config.yaml
num_classes: [12, 5]
stem: "deep"
beta2: 0.999
eps: 1e-06
sam_rho: 0.05
epochs: 4.1
Rows from block 5 of a small image classifier, named by matrix and row number. Rows with one number belong to one channel. Each number is 500 + 50 x the weight over its row's rms, rounded and kept within 0 to 999. All counts start at 0. Numbers have three digits each.
After each channel's rows are labels from the 100 images, of 14976, where the channel reaches its highest value: "patch colour" is the nearest of a few named colours to the mean colour under the peak; "responds to" is what is common among them. Only what is clearly more common there than usual is listed. The data: gratings and oriented noise at many angles and scales. In brackets: how many of the 100.
# r30: branch 2 reduce pointwise conv (model.blocks.5.r3.0.weight, 64x256x1x1), inputs 0-127
# b30: branch 2 3x3 conv (model.blocks.5.b3.0.weight, 96x64x3x3, transposed, each kernel summed), outputs 0-95

r30.47:479550519473520542574479457565524585506600377538468495445655504508545498507502459566555489505494528470437502479521521462574513423552511579514468518496486439500428465493524442505521491564477459552521493431501516523501374502507412588402543524508576450522475478578442464531528536510470551459559459566504481416516466529426572479426449532603462567506493473562409440492534347537496526514458
b30.47:465539481444458431428385469458448446421482468481513446473495520452433491450435414476474518418393463518486422505481443479496483432466472456435472451474438417487407410440459432464496518443481436499487464469488440503445444469466461441490488492483422449476387445435476476454449457457508402446
patch colour: brown (39)
responds to: very coarse (66); noisy (61); stripes at 60 degrees (53)

r30.59:516474511481497598520571526523513528490395468539445564505417489483496510479477476514491501509503565510473434457532476556547501477500461498464612511477498527472517531505488536512472596542531529418390449541483527401531524507423542455557536453489503526454471445473448543473429501500514557514452571351561394526520554543491496565624499535505495453408547483484508506522520577561501509418488
b30.59:466583456409430456464443489527490489474449432506445425519478493437506408521457499381462469482445404487460454494516479437511464486511476511467476422402444519428518530535503484523491461453414423509479414439555514460479428451422496492486448516532519394516476460526348530480404489551507521438
patch colour: pink (37)
responds to: stripes at 120 degrees (86); very coarse (46)

r30.28:484560453486470461522524482530544555480524441513446489440656480542544441544520485570599525513421491449467486493533544462518508545483484479547420514521450426533442486499510517480437467530535461529503425450496516536464401399495446506456529610501503516500522603587509521519463429423485434454497449460517527488533440433478470515307573385510574433571488571464470543492498368448559494507540
b30.28:473348488460484402469462501470426499471476429534455456488514458468503513501408441487469478522500470487497482470564478399527464455448499446475504505463489376481387442406445427435490469481527478432500473511494349485507472491457507472455510472464400472518405471503516441524448444502460393458
patch colour: brown (26)
responds to: stripes at 105 degrees (41); very coarse (41); stripes at 120 degrees (36)

r30.58:504534478481500552521483489616533541425552471466493507530581516484508537475512518560524476490526444530516428448480552477506485504449552549490536516539520471488494462547495510540441494518502481544461467420438446564540497537544517564413463534493531467415511497463544487484426499460495486507443513472495469558533482482514579501361469526530502544530542448608508543467546468562512582518424
b30.58:556537400412438434487416502486437462468398466495450438469437455450379479483475442427512488461454495479459499414501392500510572432510457494459504478539506507446536413455465470489487518471440400523494504459498471487437439483425442548429501456464397453455451431511510492451422486472502430435
patch colour: brown (30)
responds to: stripes at 60 degrees (61); dashes (38); filtered noise (38)

r30.11:492570588483480522472541454498470525442506449484564484523434590504518495514474456454449461531507510522550498555476506410460530527533507512509514503519588453434544485553475464510539478502567473500543546445377508473459432450563565493526370536441572514407548539554622479486543484557466471589473452531477505503450516558460483539575521572468527429444548511464411453384546490492508564525436
b30.11:466508434511419478420414485409460493441473478510472510389467430459340496487478491485441474362405454483466517482518431478525525460427458494450526488495482510464468418492507452491433433483506429460470479506494446498513437438478455490493505483502463474453491520405477477513395463384470475400
patch colour: brown (29)
responds to: stripes at 120 degrees (83); very coarse (42)

r30.42:471488456445526452446599477531516512515505453485495484487511502466531488541501481520474528501548496443475501483469504428483431484427573536525497496529538452453427473479500564481462578441566460416496454495524460384407443450484476365522673426434529574481457494593467544495545474489502444571505437469447494446500424497491465469525539481471578444464549458471537491592511460504482484485502
b30.42:472381451479540426452505477434418489430456476449446511438489491433519441443497495455473445463447479510468475456488426443438487496431468499508467504449442387481482315511456395468473493465497530511472472489500365525431481526462530464426435489518424469494473431474569542535454449471504482521
patch colour: brown (32)
responds to: stripes at 150 degrees (69); scale: very coarse (42); stripes at 165 degrees (29)